{"image_size": 64, "crop_scale_min": 1, "encoder_arch": "vit", "encoder_slots_per_expert": 1, "encoder_patch_size": [8, 8], "encoder_width": 256, "decoder_channel_attention": "se", "decoder_block": "plain", "batch_size": 384, "epochs": 7.5, "decay_fraction": 0.4, "adamw_weight_decay_other_params": 0.01}
Rows from block 8 of the encoder, named by matrix and row number. Rows with one number belong to one attention dimension. Each number is 500 + 40 x the weight over its row's rms, rounded and kept within 0 to 999. All counts start at 0. Numbers have three digits each. After the name is the row's rms in percent of the matrix's.
# v: attention value (encoder.blocks.8.attn.v.weight, 256x256), inputs 128-191
# proj: attention output (encoder.blocks.8.attn.proj.weight, 256x256, transposed), outputs 128-191
v.19 077:476506562515498452466561473443589512486523477584569508556467514443540576539511530452491482551575410432508514518523449416509507488500515547485581400467513502535466481452489471428502493476472520
proj.19 079:497441447511500491511531555537439449518444484443470504496515524567522461471480437504465532451484492578479465488490519502494514550496503482499475478525482575495502546522465535505462523571531524
v.20 070:528582489503471491526496607438529511492486536498517521558431464439501597484454476530509481493548464435480511432446582496497490528469506561447455519524551462473453513529545475483529506498469532
proj.20 076:421473515500468465532525440534453487470491494538503467390504555539542459468518592481505543507484506472567527522531449489518471466481468423514526449428472501573515491489489499531445506597535484
v.21 080:503560509497491441515428524527495457533514435511492518432475527460512471517544562463480488461576558516443488481489527527482527478517551451492543510510501538516512395493438524517473508494570493
proj.21 075:478458446520515528554595467452455571526512529515454474556482532525476454484434442511539509468463480478561503529506430485524505495514473584529398498484503468492457556426507538497499476498466501
v.22 078:469545559434503517426512614538462447465500511513489495437494478448467528564510537432469452510509503559487455489543581507476438523537456495559509482607497528455450461552463521473431458572539438
proj.22 067:535503471581511471527542421458531508445535496569474461485528508547584512455534449525558505476532467513493577495487449513576577483470462443515567535456460513492509474504490465503539541502500512
v.23 074:504442491497410491537464481497447444503515451501505491490538514519495528492506462528479460506525473528533529528469465454511456513488459545552532511484453447533498469520529485489513488445564485
proj.23 073:476530482451535468488502515527561529560565542453524489482515497541483478547496506464501475512536526491454477510522475625449526488532556436518439547532559564458500462557431505497556542508461579
v.24 084:475456410506531541444550478518559556441517491479472422419491461499532455455531523494515477511447531491540502493485437469460471559488535485494477505571524442535486504451576467527505522521483516
proj.24 079:527561511513445468531495465459506436546501531500499557549498480515453594505456497529487518476569574523486505482483559552478522442505514447538513518485505550430496490534450478488459467424475543
v.25 077:437516486485495483500492507523509517458475544531537439522518502475480470500549489486571483522488484548557538512547489498513482487407404468552489552497504504544457435557486420570482492491522510
proj.25 067:450471499543522533513482444452478509504540560454474517481491461570508504527473506481470506455510553440495461435434498505509527500555581460487510532519581559472517492472546495391556516489497526
v.26 075:495502492452542538491509469503540549569460507538511475496513505415561602497478419568548435511546498508479519524502522528485512513517508507401409427490452530594501510489497497440500570452507517
proj.26 070:456461461491521474515526475433467516461483428442496525575450511560480466496452579503449552574425442427533507548504466475524471514417458473565524466512522422462491536496453475540450473502441512
v.27 077:491527550468495444448547473437518553464487534481523501416505551471513448439462463490468549517520423492463479454533536493519462482539534494447525521522519493498450563444470539468473502436441524
proj.27 072:509508413490505558549452469523517506477542504523496433551433472493481539580471511493447440500522544570524582534431510563498535490489534513530451480527524466466474451484580502482471491495547458
v.28 076:451545509508540513528511444571489514535552438550480531470485529450562456536517588494512503439483508468540454545414486443485459506506465495516517428483602513575505497502411516498543479469514553
proj.28 068:539510567457496548442558535491467452472409514493496462504525500524520508452526489470501497539487471515526554480606554503515512420513490547435531530534399456488399544459570515452473560510464456
v.29 072:552525489443464491421423574529526510474481513452541576493554499484457503518501493470464545439457545491491460539427447556543554468507525511554491496482460499505465471478454487533524455515465505
proj.29 074:416502540513485524553599424449441452559488480547492432504480513559545439533525508525590453563503426482521510523572491459459462442518466516480493509568487456423605535550559501453460533485518493
v.30 085:471495488468463511501514536494511554453526548492448476492456525494449501556471549485585528547565493544479505467550472494597527517526545517510427538463517547506473528526467497500453496592468504
proj.30 075:493464489479538456586481412532449502512474481492527568499488516474572485497503388491492527439409467447474493537472509509456463446485515439486513453546547522476496461486486461437537519477564517
v.31 094:512431463521494535413469480483529542479498572510537499532537501478452558461463446482463507459516501460546455540464575489528545562484444527463449530525515529573562543461522432482511549485443555
proj.31 072:467514501448533482528489589457464458509492473506510533499447520527483463536461495480563528527540507536475494422492461528532479417583500498532492502438504429490442502514483471577495498540557499
v.32 108:508496453582533469550528509507498527428408497441512567480481450565498525487541533530498497462528573429450569448443544501497535502495524471522478500433499469506525483503573551477417534394480500
proj.32 098:464493591450498548508529532493489512529566501548463442574533519447503475517526490501491481562498458590512465567574466483521486489486496488529475431528468532517450499514502443562548501578463464
v.33 099:474469472446519475438479570450459456517576508447448543503540483541473486476436496401511412461502533493535527493493489490491491478531496534471476510512524505550484512476461547489511499569486514
proj.33 098:492494524552454480558509460544558552466478521529556465542477498521507507555593504553515598511480490503449431509516490482488476444486489456500517510491496466476551484527507466546478504452561482
v.34 101:532516550516437517470481497505507497494559497546560510428441441522518548515369479470509545509505439492503541485432543493536448456494534513578493545469485475518523520512461467425503553552476524
proj.34 095:426459472454487464506589506431494492561441506463465484583578490483477498466653554532516482471504543571498472503567475521430514531530473484462529454557520547512478481564529518611481470489531510
v.35 101:518439547547448447521488512460476458532454507424476511547488464505473580437505429543503466557528519469500455464546524542486594476423558510539506452475540443582473533501449465464485564562468445
proj.35 100:490567464494532508487530510493511552519498474603500490428500546449511451522492585488517536451484535517463565445501443472523413518557450535477448531541453580434519475515536516492554464416541569
v.36 100:526493493547420501517544549467472532458541515460470518548504506459461469527454422508504501498478461538543533450524540547447523488617473464502498487506505479398488493445526514496524542489501508
proj.36 100:475525502443582525490501472567533475511472515518504499437478512583534555456562614514478520529537508446454451515478480465525495492419568558535546540455496520574478486582505461486452496465476488
v.37 108:537476457462405505521479511461457463444438500457547541473484425474420527511521433520457535527493547484424497576520571571479500564455515502471472480479500558509555545486504526475563510508447426
proj.37 106:491537533498574522465482497547561539543517497520476456513508505531620535472475567538509442471507480454589557447486499413500450489503537491509556509520471462489497477504518414513463503455537585
v.38 098:421496444482432485526472507533522474438534478529468468456464481503421508482523474495447477516523499528541407491493540422494401512559543480544541502498442503488459558554466508516494490561466452
proj.38 102:549490569519569524462522490494548532556441539494514510588545494512579485542527532542577550517528531459496583486530515577486597463425478494472449484489533528503526473511548467459516512466518517
v.39 107:510463536460464488454548459576525561450516519485531507508557528448525495458509578419531496508491424547555487431445379539516453440498452488428527485499493520583540503524482469541443458547521515
proj.39 097:501529527587535527521502531444482468561476466508455472472448480560467491533497459610481488512521529459468505580541601476503504472512524509530479514507492498408420496460562526554555578444513487
v.40 109:564472524490531548456481447518471454455478451420462504529501574574425475567584534491530503545414546530577476438476507549511459475549469480474545456494477444512466501469468509459496512491454495
proj.40 111:433567535502449442510528566531546519557507567527547480496500478452535537437445503509503478484563509470456544557541488478506496527456522553493492577502527542523521497544540514582460529526559497
v.41 101:463541542519561449468516441475529520509460494506469495517492413466468537521485484513529497536578486492547483532575517475518457511476556538508538406453472522398496490503503530469541497401469473
proj.41 097:503458428485473509575492581522456484518510488474521528509492535562490489499512564524435473444428594493425538434447526510461536468478477475541462526489486451560514541532556459467459521530500535
v.42 101:504561499426462565516492415462514591531539530471520455507538488565497525469550523487571499515495432503552526481499548523507527459573537519407548524450507544499486473536507521499510432504520544
proj.42 099:470447523570481441441566586503465408521432494531456552499499542454447483494448484511444530460494510502450492561458431481504465547409447462536443461558499467555515505512481471551479575475490489
v.43 102:485498536481504508437485527578468463459455451541452520452524548557458458518524517533471475577493506537538505503503450546524435509497436479471445488483517512570516493531522444514514540565470454
proj.43 101:559522480480543455531518515424517536563524552437572498543460493490474519495527476463543540408494540446477518483486538496497599514521542547537512542502507429464464530473470558497462488445494548
v.44 106:537445508392477540466441466424477570466456500499602473513480535480559566540493445486473472517505453600491542531538525460440505558446537376396510478492495397516470503466494543480482442518520503
proj.44 101:477505493551525450488489511505530432524533520491447557461453507440496465445491538483507503473463519401506444513435460524536568501530533606576526526458490598465538513511494477556471536444524502
v.45 105:482480511538510468452505557581509552480547487478491503541569539465490460452514526484574536545519454494501546484512469431494480424498421534498510559483553452489472529495450518526461474460530534
proj.45 102:489530479505503509522489475435486479496496544513474500480453509565450466524509516453464460487474555529531406463474528532542522537465528486435504494477446566559538488499541543525501544525486457
v.46 105:541407477514475493495563507577562454513537444487523447465548486522462588561508512504465547567454535440539464513533475504522552572459447451432506564524519477500556552454526474489541429523395540
proj.46 099:509538456492472555481427536423438533489470572491503551567485521492572458467508438498511469413515483511439524518434493531479474389476556557504502437490549499506513492576531498526506531480575475
v.47 099:481457506512500539424466505488432427525442451446537520524513421480529542526530480466523521494499470438495500536512531466471562503485480486515524436525493543506484492446492439524535449520472466
proj.47 098:506526508494477460586521497564568591511523518570473465419482535541485473499515493569485453511511522579514494431445523544535472467487548510468530549528517449517544517561519553458442510497532530
v.48 109:535432467468488483465495510553465442479572464569461428483494513504508493468482597491450485485483518549560573437427562572388507481500505511516445507532503490532490506455449424489486540432503514
proj.48 113:480578450514534513516500520425497554577435606392517569553564433490505504521531444500538560531510474466502443524532519485584463486532475480530556515494534494477489469550535536512546499590516505
v.49 100:427431521487508477479476449472472519512572516437493540568507550509528456452466463528538513475415498532544524511466463534492560448572542590459473519554471536452517453491505526435508471478524499
proj.49 106:588555482454491516525536483563518526511511460567483466411535490410494543544546499465452474571582442481447500479503517441501431520471509391484587519482508452516476489524458463506477467563535564
v.50 103:442569506495398475430479478421473540521501424433501551455428456499508529579537492456542546460454401519474529480479436501487484517517522468465457533455586489546527500505476511494588565502520374
proj.50 112:523457514482562552547519540569496439502494553562513469493550535493456477435441519538458469540497574505537483546573521568541518480455453496513480462561461507456510493462516493472443415525466614
v.51 102:489513444465508529533475488518504496474466441516458549470504498475572549533549468521464553439472461508464471553484540477534478453497437483512498493519484516540530488466552460479498422554414475
proj.51 097:542492570517495480468525537462491528511464533508558451526465490493471421469422535482519460484542517527471526439597512566454564564484551534527485457448515495444457510535504551443503540494542496
v.52 108:435408561492438497502509544536556521493458515490486525542448537483447489471441503409625512500468503534557438539517448515647455456559529471542561469527502568458397469506467469574492527442546418
proj.52 107:504554542465540440430492468480416514494558532492498501498550474519526524521556453550390474512519494523442588432514497497370555545459451494472456509490517426544581555461539545441464478557531580
v.53 108:519468337466542554490533503432477427502471561420532545507444470480437489509487524479498504484553512511519537509539469522541497534522496474490466489484427510473484553490532476467545524501523556
proj.53 106:495517630504443421518506498511477568495496493494478478491586488539559525494486442508497484514432462480498492485459505501462479469484520496522560508516584478506511483477462515551477507472479508
v.54 104:453524549571492496560540450544498482491497512499450438516470496607460443489495517439434489484541467507578492501512458493533532565504466519512515566476533548535498542501436433516456512542563485
proj.54 104:503469519436495498460493530507523466498534511473563545517533518435551543546476491592576517498443504517381507510458486549454504468492534491487521415493468490502471485511581541483536488460483509
v.55 099:562437509555593451465529569520493457503466614515568484425587480487409450468451491462536509533470570473489547450491491503601465527491531493516490521503443435495491527510509523465466472493530553
proj.55 100:431524498476426503540482536488485546462519443417436546554396503543543496557527549525501525470521435508515461550470477482431516462491480477501518490518591562522520456434491468535506558447457480
v.56 101:492565541492477485476530551502609488477452527549470446514506511509462477567536479485510454455524573463469515502532461528520531534420538537476497506514498515518485526457513514507433523534501460
proj.56 106:496480468528530535554474494467428499496530480470517510492469456534544474405459573552524552564523441546568458501470517491471465508560470491533486502483496453472493500509558511485557492428450470
v.57 104:477523565535513476546515398468479592462455481467433507519472480445534559546462581490534493568502505460435494508526463446511461501563519504521551530438475507506446542513482514495452595430461472
proj.57 099:486494456498486461518493579536534429498504513578546493478498523542470456462496440515446477481533529540527518466509597558500520520469529470504460439526510540512531446485537496501554401523458501
v.58 101:490505438525584515565486486434445474478504585473492478494544478479453494455489473558447537402509540408481491539518472544501472492505493484475463388524537488479525466486579428519511573471488513
proj.58 096:524480522498444460477478537526534502480513398564466496503425427551551481554511539478548426612513486559516486461476535400500522480505455527511475564454495491495467523523458576470448471489493514
v.59 103:547466500517479515479484410483452511470457430516569532562531481509483542491451543450451511532439436551532414485510487462531482500481480518512538549535489539588469507518450496517424453505432522
proj.59 105:466555527488524468492495575507560471534533551461455538402417558526466423520474495549524528466604497494450587497503488567462506536515492481471467497480504503399504518504512525483542535520560472
v.60 109:489495408527520547509469517642503551400493461441486438435520541567440459514518489455513578575475466519468524537492438514552498473403461426502527539418538477495525504495512461531543535507507476
proj.60 107:532512606520480455464496514412506502576501516514512548534491512517568524502484487526513435418493511533538519494488527509455505533556509567491479469573452528527454556445465554548479475491465515
v.61 109:529537386520487540540440570543457492495441512524486481521491528488474442497532461531479494501450519463463449503397487502434562475526496512482464454442526512444518484440500539502583472453481565
proj.61 107:456488581470524483472538433472534513517511512509492449449515470537518573495532557513572512507534497482565535536541515515521466497447504454468499573549482489516472491534514481523416507545501432
v.62 099:410564459523461490409465556490440445542500526528554513468559563494443433492469463510504521490515471506428546536441520506540484489432424591472546569531519535544557471484487549569521555519537485
proj.62 103:562463552457546483612525454541582548484535460476456478483460409485519555481528562457536505489460513481539460470514466431428523483589566418468502488493506494477473525520509424474485481498499526
v.63 104:483513530469508451542503551454459535573433473509501499539526417499513459462481572484451516551594492521439397468551518511494484479445542485524491507494406465481459464497464519419525559473485509
proj.63 099:528475467585508494476494466540575487422508492485486530492478544498507531518522437529503477449475494458544575473491487491462481562551488506528516468430503538446538563532551480545491535477507492
v.64 096:584445425498439497496478509532472466479513474509474562514532415539466486533517532486569528401458491443462529473452500569472486539525546544484474527444531515559512570505476482493514467458527479
proj.64 101:424499580502559565493517480519512554488478498489525479489520570487532519462478439474447528603517431493564456541532510419551481492463490454518480500557452467505556434501527555501479531534463508
v.65 102:580531512530479502495548434498551549517509505501489495456443421489463456496459511533533506433475475453543498526569508529443567449545525476544433485459533562457567488522405489567483558603527527
proj.65 098:440457462488524480522462530499490462481535512482467531542569485526578463525525483535489439546497541571497482483487494478529444533466523512485528516551468453545453459439591530506551491431482492
v.66 103:441470539472490495505463533523477477494506473520478492528485431499504513438459605510538486460527590466557472573556498499453497528451511455488534462561477503522512554584538567522518500536525528
proj.66 097:522514493524519476480567445501559549519484522512504515422548562529533501497529408502511545465493442499490524488435433532532480447529500538535463487463547526422468409429462460476572553505463483
v.67 102:506495521485501462492518608492477499528499437534509580519450414502496555529544472479552503550486477489490499513508501558495450547498450476519532501606493544521504493513520560479533501488523555
proj.67 100:534485515517467555449485399498476480466518540450465453488496496470475413446460500540466500495544521561530525511422520448488544454531534493473506504421499526461474514468462439583481496482506431
v.68 097:528451608518483531458474507496447430505514578463505546557562505492573519491543551434465481534463514493456544513478549461510547542444477527530418545550457426553500505420603495534541505492534469
proj.68 093:524532446511518475549536520535552540450480441505485455408415435543499486521469485566544514500518494527563446470533493543493471448519500542512591475496475470493512472556400536445439445540441534
v.69 104:519494516514526528479518523561542524541544526446464518450479521460463515469510524569440487397450482522497466515449571534588502501474520518503492471473491570540545504514482411477447446609576561
proj.69 103:493470479524482454516504542444456496470472452554570493537508487543552472522505492530545511567551500517477488515550444468420491511493535502488447544558490530439435493490564573543536595470450466
v.70 106:474520522465522460445548506529613504470529465507539529519506534496570474510450456542484531477473446408487385453493548511490505580457462482511493459461567495511509543543478541538455495531442482
proj.70 107:492497471574500560547441495452449487523503513541524484547500495536395544479511510472488468548510530587470539554553422557516558436496569567498483603480461594524478489474575494486534500483556514
v.71 108:445454489575523507549536501510529506469443552489477472497489527558500484487489479536548518498458402517473522568503448550501577562539473590488524558425509548528524517555504421477507480451540469
proj.71 102:568545501472488500527424479508468495614558438556551524467541459444505534517512479472412465477579548429461490432443592443536500463520488498543455447537551462464497517446518565536500514531488528
v.72 093:535561451561594476479448462512564510490491488515479520538513521414483507510478525516497448499485475537499525514484532460506438536462534504442489472649427492500506540509477465581519465563475525
proj.72 098:488457554477405482524523509479464486524507480456501550451523492555558455514544492524496582516500527501481478537471485474564541504515482490569497537416598503498474479451556499436505564468559477
v.73 101:488462568514511563511506534558454481484508525461506539563496566514524518507484589498443570522477531500526502529539472539450500555496516395498479499426497564477547515595542514509463503501482445
proj.73 099:472574475473444461516428492447523487511497476562439517456530463445454503499478446455567453515486472533462506462452547453566492388507525558515539483582552479524427483412463478486531505467519554
v.74 098:470478474485457544506492548505533527541543535513520510523487525468489608491484557507529524541505550455480509459497462421476465431588490536567459502588490491437425495519531443498506405544575557
proj.74 104:484527523487532496474510480525487464486444430456490433467484498511513397554527519528492495486540464518560485534526487542495541564430477474442528524409536521500591527475499543493450632471427462
v.75 107:504520474503524533561519506531522486438432461490459489477509478510461502568504490459533448465546472477509527504542541492448519531487502487468444544404502498546504384462534480486540523488464503
proj.75 099:480478550530477483465498465434493491551556550498523455489461522508510500475483495522467489486476457508496480494449449524541448479487516482538519411551481447486542550585444513516486486478448495
v.76 097:485497512538504517537582503589468517430497487486507419517592483514447529493471498482415432499474510475497507462462470426485520475453539459535491492491525505570466487512484529488545465510432473
proj.76 094:548481460440478544484415461422528505595492524483513581486437507508542457542509532496568529494519467506532453540533514557555467529473490528479500505519436503483608486505481441498525535473550524
v.77 106:478500543498457576450534488547575475470526428510472598471539511492596498487492501465464472585500480562490454443513492475580436515503451556476535554500452500506573597532524532486474428545484503
proj.77 096:512504493533492447544488519451484502526496548458539468543513499517438496529552459568495575419444526475499529508503518525420540514494530444553462481462545514507468448500512439560495567430517472
v.78 105:510493456560502499541511470445502445585515539484454444484469465510481474486495491538521426472533533494500565430482465535567469493557461460523496595374490489522549499508538504495473496458484517
proj.78 110:521536507509493516477490552507523540427531480549499540493515545467514552544534472478472534500496455461532440547516537459499540528457521583533484413542515440501495497448471480503504523531477551
v.79 102:519521515583494547455503467539427450474506466493512498556483522500568494501454472511455486517456495452512532502430537561469452457479555528573465474573476517468525469498492517499460531545473556
proj.79 098:531433536414519471509478515412580526505487527479515549427489496520454512466575530548530537509499485549523509506545441431531539534490499482437553535462517430475497496469487511518514443470523427
v.80 107:503558570441511461441517482501543453545468562473491460530475466411470568504504520561481497457524560530446438512586542554544454501477546466530459561539494455479494443524486474495464554494475470
proj.80 103:496465459563522488487500534450469537467538500538505526524484467541545454499492495438470434512460464481572575464465425463461580484495498558456537405453514515468460492458576531501494463512565531
v.81 100:499511463503397525452518434464493527534489543481505495485517547463499433511470537508463444445497466439517454513568462545468447465461501552491465495562518536436477482533568473584522501543460567
proj.81 099:502478493502581484561491540562545470482414408531554493536503445564533591498521445530538536521535501552510487509451569475577551505527519447523549562500447421613613506484406552423462499448545475
v.82 111:511504568507476581511463483492534481495469549567548456421491450465481481516553552513519574485482555493509496531541475523469469503467463443519511505472461527521509563567517503558443434501493599
proj.82 114:478528415497540452498535525524493534523557416423441538526508559489507474454456464494514431565539433496499413468422513482519522492574536507467522511524546500483488471476478484473548576538536429
v.83 100:502487498574458452548533481534474540533453469504535569439500548488556513491484545495477510533593546505444557582541500534529426489494485553494457448577536492525452542500507479539509481436526489
proj.83 103:532468549412550552432478495455498481494488466503437451516521473467511517519522456489578495459452450489583480443460527478487526536503507443540540540484490529508522498481508502436494485587476542
v.84 108:527535530424495437509474546468464559448556456490548496496524477497442477529477451546539490522465538558548491481500505537581448552517539531482513556551514541548488466500466458560440453546537519
proj.84 106:497447464554459560465579511498499442553445522486516522554476494492574501443543583487471529491494494472487440507497497497439549429504421476523493489459466494469500535494525522414482564486488475
v.85 102:507471541565504502484562536486529558555518526553542440496481473539525511531569522494510536594490421476521556533526485437432504465516478483545511484493509498463484508550608461480393390474532520
proj.85 102:460473449461489494485453496514519466450450477438465521496517560478505530463449480478454467412539576518503495483470536557566521495519517600448486529568533511507469510464439590530579611545520495
v.86 096:502510455457486581507446579472575445563497575509468514502580512471459479474527495514393520514539444480488485490519436559536581498595483520471454514451478516462436507430511481547480476516439465
proj.86 094:535477528529516440505528473545439568447499391539547499501427502540561531524497487461573454452489550518528507520500529452481448529441564505541501526551544543512600463525518546440467529470530560
v.87 106:516546504446588564509472547515561475450550518459490511527406500498486456529490532553515562512545519590442516565512494583509472484479530562519440545505492567443554518450480440492465500526547617
proj.87 103:531443474553482415522487511509423518564443508474517434464562499466480529474522447485462417515489443449536524451456489407530531488519499480481559493515537395566456460513508561480554497504488381
v.88 098:571525410494520479445551524529507462528507478471497510489496482487550475512463462538554502507510431586518567376477428570532462550487476454562517460440459508507489484543521487546507486490504505
proj.88 097:485467544457548496585425488467485553462481533472496524503461519523469474503528515474445525542521505417464460593525550411507515440496547550493449507495501500500470462454465532513498463521511454
v.89 099:487573517496505419483532516551509500482506442500547506487517561457451531550542493449530561486541522499507484475431575485525514547494433499513459528512588473513573447459419485544467504562485458
proj.89 103:520461443498462552524503463453519494546506591524528515527468495584543520428471500538427491497480443512475536506561428492461451508510514507461485478479479531486461535526541521448486508444503514
v.90 108:475539404487483463562499557504473550501503507549493466528522462424446508524478481542562378506458539500555497534550514466457518571469454572571426487514510547524548490491534536467470543406488489
proj.90 111:531502510533544512521515430517524512488504483478474523469516489519544511503515539442441542486576445444438501448470498511522519456536493438445604541472508424501474488550454457515569496507507538
v.91 113:475505432511487504493492442522475468512520474503518539514547556435505540482551550491538582536523466488430477499508487508581488487577470506487441511490459497501524524491547534521456432499505514
proj.91 102:556500550523489476491492521521536483528487493519491469490527492530504446540513498519478472512477542466484490457441513472462504542444486542508518468507543527555460534533481498453581581534472454
v.92 102:513590574479554523498459550559506502544392526547491555452502468573590485491533485579513490548457487531478496513574489457457475463498507537419460497533545597464570485461432478462447493533516502
proj.92 100:468383500541465498483546481479517505417527494472534418523478543473472507489507532437540533455512537459493497497437521591561505503459506460546495483466461428540413519469574513525544508574507496
v.93 113:517595419565531529468451389487506511501447511570478496517593449434478536551553480509489424519523479476500499581509486548497489500531521543519543451494482505506480465519525541512572487456475501
proj.93 105:452467531490465441525557544532515476501561529482495486492463549564541466471433523509523551438514478501477502423492495474518519513459474470507450461535512462547537486526492480524483463538498502
v.94 107:470502419475491487460501504546449525434550589544484490497522497488486503497539495523513527486567559494473492520472489625473534567485526468529482472540548425492530437449500452523428480571602544
proj.94 094:503505527536476555501497497457513471598431490456491474487486455493580459495507493488525501499465469506505496512556460404539491479526469552464507497529460601491475563500533524489547528460460433
v.95 108:548543456518513498470556477520457514448536413489521486466499479506480495462479492429476442495547504485531469441468512458537497536483494533484489509426459516533464411442509523562517482428522460
proj.95 103:497425518504488489513406533489461503533474616482497574539479556520485487553462509494586539501467490505526489516512492494505495449486508440511475483509526475510536538551497477470520518512428439
v.96 117:528484481469506479531498525496495480469468459549447461522503560533509520515507487499482556421431445509569478536498433406550451499567472560538489514506499501469496462558457536468395441465584443
proj.96 127:496502519548545534456498465519472513537579551435553498493508435487491499505494504524533460550575559462393526476517605601495521489442494419462516466478500509546499503428534520547597514556448540
v.97 127:522442518576472440548567503593477488464462457485510590534550545475497488486497511485457459482468538547440482548521461507439498523474505498492535498417504531571524524508534541510560428520561432
proj.97 127:466565489445522529466445502423521506542501526532495476481436456481475517490504491505498530498534457472500474499503559482534480419508503487459480484576498524465476494505510452475439563470430587
v.98 114:533484556548470522578464504484512526472468455416454488422422525546530635621576447482545572494435501481558483541528487449487489436482525463487553502538474431492486491511511538463524459490513455
proj.98 128:476495447486521453438528551555482460525517542544534525590599494493473370353402564484432426527533531561497505464509502541456498573487431479493422484495515557492540515506506462488503563447487471
v.99 126:493442539520483502485478497544482487549565485565406485482439454482503560508434526464518463573549458513514499454540502433442560454451507452515499544628485450510566541470504457580451425517561551
proj.99 127:540522439441492461475518502470576508473448509456545519481576544532498447503540520528480508457455506493513504566512520554556480574539492546448523469386517544480439497514485505395554557473463462
v.100 117:527440555397454508530474596434526497512470480527512439546462463439467430563482540509531521445526521511527471492441468494424498470541487486497524538469449490474478520454460487497498497487513546
proj.100 132:465553452595584510464501406514498469498482524502455539430515538559566565451488451495483469576480467456467540500556521512544484525506501498508454521538543440497545485561520484451477482463527479
v.101 122:436498462530492494512495491579540466507559434538463469475513483520508504503460495528522551505550472483458477541463473503430422471446481559476471499497510526577525508530469485548445441471497485
proj.101 120:545467519486519540499514476451468523475453564494523514562534532510457516525551539493460459485444528531574520482550528488591586506550515472494512474520493468391468496444516513480557564492470510
v.102 121:502459433473539464558486488517523472481500498491467456487464524522517463507417477426517492433536509393549523571497564500571442497445482507527550520473494459477567444483502529493464485479532428
proj.102 126:498512531512463542476497552480541540507470479526489570540529484459510503490579502542503526504498474578474500442499439485433563524525530531509453522483524515516411586512533447503507516514487579
v.103 124:474592488527570509449547525514468549433454530524537476438574514481513497453482499481471465460529515457439488580459529531479509509527448491523501513546529437549491473474499473553501510506460501
proj.103 135:535434489503463465527477524500504456568549478468489537574407458505514478546522510582562512552499503522484481429528474479492462441487539500493535498495452546474492512503516523481533476504532509
v.104 124:591546490488446449521494483582547569557492588511487483552489491564544559473579504540505460494473536576421461452477495476467456500476603477417475539561444531500461477548520523455454481562474513
proj.104 134:427454511524528551448504557429432477487542417483574506430472511401427437532451509457485551532482490475547525537497501527532503464528418528548503491391540454453495485467451484570515563471571522
v.105 123:476487498456546472505541505517394472444396490485458469508462550509455490493488566470418481452471478476546501453529487448466454514489544554497449504499564529452513463473495569516486495495485484
proj.105 133:566515525535452528544432509432639564563559499500544509475545471490524527566488453539563509524494484481442577520458503525490563537534454434496534502509458477560506572540506439449511520516535526
v.106 130:530505509526480442477519487466494472488529501527525426486496542517516560460448505472489514462549568520516531580425577592527509512465540447505452420427548524552507490544495472504509549472527510
proj.106 130:524506491461518527554430523540489528496445518496458604515490446525456432546546482501504491547488420441470437449580416448462476455573451547515509611589432494443507510474459520507480482515490505
v.107 119:550542463461477474463504509493502511472508530440536478564508522509598433475448460435503551447454575487477497460545494437569480493541480538543451508493417490432538490511470500452529463462548510
proj.107 129:497479557503510524556478492546525488498533511567433506432524463480414542535507520549492492547528492504538489535449512498451511526448506433480594470494627524527454529482531491546436524542430456
v.108 131:501493569530526420539537531522578560471548518533451560440506543466526482563461460421487514431533487441490507475473468452525538517554560547485534546490513490544535555488511420514433467469487459
proj.108 132:506515441516461523454455490465471450516469459463483441536477498560452512482545536594531452533482479569508488558529542585495497477489460458494466473519534487504511495506506566465546515515519490
v.109 116:418531553500493472516483510602423464521558513488488504568547426488525540491477528519609537570531512596509498553490525467535489518492483527520509542491484496480450500510418521447458470464576524
proj.109 117:560493436439479523434555506395535534466507478473563467438421596501473465469548494490368519479456501438501521450509481530454500517528497493473539437513459498530573505542542478536549545543469527
v.110 121:532433474591541435432467460479521504499496531498465590579493495537501532521461528485476551544483550525545535501521532499497429502414552528461429475480534467573519493514523571493489521451494551
proj.110 126:478531506455462581519515561517465504513516485477511481410501491446515475488520457488506432483512492490498451464504486528547579440589428484553559514529471530415456531459496433517500508568501498
v.111 118:540611546553490484411479501441440414512486498464576481478444544504466540459451506538498571534460560511486597561442585523419551613509562575490525489482478534529480533488515573512464606437483505
proj.111 123:472400481461497506582529486493554547481526471502465501525504466495561500545530510462527429454538449478525435426569404487585429410483443413496462496504551433448494483492513434488515408516539505
v.112 124:467576516505459497525543521435521590534439470560546491461462484457458508482493554524537454515490526516489511510501519531544473452491536553484560559562467499463500423432502513516464572494531466
proj.112 127:536446482536532477457519482536488450495556545466460513517535531582528529511499432488464530500547483500491472459489479500449516521512483455518429443457533475546477542566457498469513409514512520
v.113 126:503526514515451490502522556498427516543548514456516464491507480545524468436545545521492554552508542570457444517527549444451442446480518524493558517452474523383425481495475485500492506489481464
proj.113 122:432515440447538521502497439501514504483408498566498525537496512466457506565453438493514460492468479458509556512442441523558550528484491488502442424561465476619551514520519547497495493523518581
v.114 124:533526513459530512514536484418463510557523456565523482478476549518512491474489460537504465472545511548479517539548501492437479500504531520482539499472521533504438488574471494504516499553468440
proj.114 127:474514461507489482518437516566525500445471545394492507516512500481513558499513527451520492523461473431506524461412513478551502490505489478528435502546473461460588482447506529506502523460515557
v.115 131:445542528565474453509513560550496410506513515543478451470512515465502504585493489503515558466521570499441474546485578472462595457492450477567520484488469431431527506552522570471493454526543516
proj.115 129:550478427440505527481514389506523545473490510460487540476455523530506521394492488541478430530509424507511514473503428500554412572492540487442546534520500525538452466458460474502517565488499529